{
  "crop_scale_min": 1,
  "norm": "groupnorm",
  "depths": [4, 7, 4],
  "orthogonalizer": "polar_express",
  "ema_decay": 0.99,
  "steps": 21400,
  "weight_decay": 0.002
}
Rows from block 4 of a small image classifier, named by matrix and row number. Rows with one number belong to one channel. Each number is 128 + 32 x the weight over its row's rms, rounded and kept within 0 to 255. All counts start at 0. Numbers have three digits each.
Before each channel's rows are labels from the 100 images, of 14848, where the channel reaches its highest value: "top examples" is what is common among them. Only what is clearly more common there than usual is listed. The data: coloured fractals of 300 iterated function systems on busy backdrops. In brackets: how many of the 100.
# convs0: first 3x3 conv, stride 2 (model.blocks.4.convs.0.weight, 128x64x3x3, each kernel summed), inputs 0-63
# convs1: second 3x3 conv (model.blocks.4.convs.1.weight, 128x128x3x3, transposed, each kernel summed), outputs 0-63

top examples: sparse (64)
convs0.54:144161143174128064091102176077102135101115112133123129133144150120151112129086045116129118148149119168114127137104098155140149073145133165120186075131144140156126141120040184143206149087157111
convs1.54:100095124111128149133122137143103106148122115155196163151162156110111170153145125145144107087151216143139109149197165107161222082128219194128071099142171188083108112132207092164147134127149121

top examples: sparse (72); grey (59)
convs0.127:187068129140071127150106145153166139182146144109132108138136150144159137080067101155154126117112146144138140146114095084138158161147119136086124124120109108005181073078141151148165139125110156
convs1.127:114080080093077055100045146099079087110126106142145135127133155127096103143158114113134120104152127161118171150071151125040085128143162109115130109025126128107115152124162118069166126141145114

top examples: sparse (67)
convs0.102:122026113114177122158107156100148123120091147111148134138156183139143083112133130145180168108138120069101077155103112123160192126185112100164134103140123067129135087175139136140078118186101125
convs1.102:065105140116152158120179146152127132138162079184128158125107148114160145134132113138086094132105087095153086206131177166048115133111144138096134110153112133087158131110105211075088125154091114

top examples: grey (43)
convs0.119:111189121162104147127143156093108142155158097150232128143135148143135157119087109121172116039098158115082141063153135122186182114145107094110144119129129133061120124153097098150134116134081115
convs1.119:149095119119113070044098149131101127093126147097162111128137158087091111149162169078153115129141122133112166116079140131097083148137100108186139141194075092133127165114136141140106109139126198

top examples: sparse (81)
convs0.39:136091151082179076172102091111121137111148153122097122070148200140120129089130177082089159145121148103090107153146156116164153135153142123148138096132128089151160169083168088194044152117124128
convs1.39:167167080031106192119145089141174153111137172143058132143117131117146161143134077148124194110149068157126128081100123091131082118162151101100192109092100079125127086093098118067150093088115176

top examples: sparse (90)
convs0.113:145128138165173137163166161086120121133150123115076109066121106136098155140065114125103131115102128163133162159113142226118106120130137087142205052154152119161116100124064107164156094097152128
convs1.113:160141124166094153200155144106156135156112182142147128149117128116104142125137119155199132135150151112113139111159098124180178099157129108046176132149100168124149095144120140114137176192170176

top examples: sparse (73)
convs0.93:112102122117151117127091088104140148116112128128097135184110107123175121089153150113186106080103101124187184112163070119159076136168136137123107138135131166073111099110255117123163131129130145
convs1.93:134153193110135149200123143201148111106141133102147181178133150099127146101150126060212106176178113147164097164171164112127144130146121100087118107097107117112158098129148169161085139103095135

top examples: sparse (84)
convs0.59:146154156146112166109129139112117163045101140168096152179142029111134074175142081126113100128133115125130195078129123097164148105182129182095175093154126093149176137105115133110137111131111122
convs1.59:153093104149075179104137120108125126107121163125116083154100111160063132159190089116136123117134111111117179131095093107179132161123216094132144159084062105175209088135168165087140110131150086

top examples: sparse (82)
convs0.27:136178145184109089123109149076151123135101112146152132122175074135129127159089116114064116037155153140078114129141176131103173147107144100103167080134114128209189180142131122102117121098130127
convs1.27:053038148101067091072072120141048139100103078088127117114190158131138100095120118114116107163148093194125138101103117132160100162138078200122118142140152136111127164152147140163135165129169137

top examples: sparse (74)
convs0.51:151182115118105159153097121104095091117112150113097120029168095171122105183159070154116099174124154153116119108122170185130135151127119097135159114134100125233112151140117162115126103078111129
convs1.51:128069091172084141118101114093094154087117179071076104051114047169092111133078071124057120126059119143077178117123131147188087171105141109162179151127053158104133131094090130103144137070115078

top examples: sparse (83)
convs0.68:161179119140121155118149084128095131115103129104169124063148165139145149131111052150185160103115103108095129123121145054143146166158123146078147117107117150134192080142069186062131117150140171
convs1.68:085055133188100166080235136112061098088134103124098049065105090128102109151160121125079141145068123166100151099115132138111080171121131172172153138138139164110101154120138138121136116111117093

top examples: sparse (74)
convs0.11:088168117049163160173103102145096129165141126157083147099131103129142140125145068186129147103134154094108144111069110173041119100189141161153080145138150118168121104086167145111159161124127133
convs1.11:135189137099143119128178096109191131177120176104138159146139116094134117204143157149168159128134119109124145169196075160120161124136110138113076145158128119134099137104096177183116087105114153

top examples: grey (28)
convs0.121:156146128126145131107175126139157114162086154110108121073141159152160151120060095159224104103066163126148139115117069120199189104137136133113128123128124120074119132109087088145181112151077121
convs1.121:087175165114138091131147131110146158103117072131167129160122167160118159135187153125166077151205177065100103108117165093083138126130081145120137094144105085117192129095138134107105093110098114

top examples: sparse (71)
convs0.66:112086157102129102131117147166175126097088175186093203115173062113144112100137084151162117169107114073100120143099099102165118078146140106110148134119152133221157102134091158148161132108100139
convs1.66:149194140176187112137180154161193121150175163110138171154179195135145178132137114122174136146195182110097086119103107060130076091093126128126118116143164161145175129142145122160143144173141116

top examples: sparse (72)
convs0.29:137157138145147130054148130085114150132124123182178142111132080125164098134096163163123116114133166106137158085186165115182187112113123161151136153143112156139082125095088112089025139090093105
convs1.29:132081154154112135159133131048125133131167131140119156116090133123093096126138066105095133190144095135124110095122155132164138148140086182144173192111181137201182140164146129113149150125132175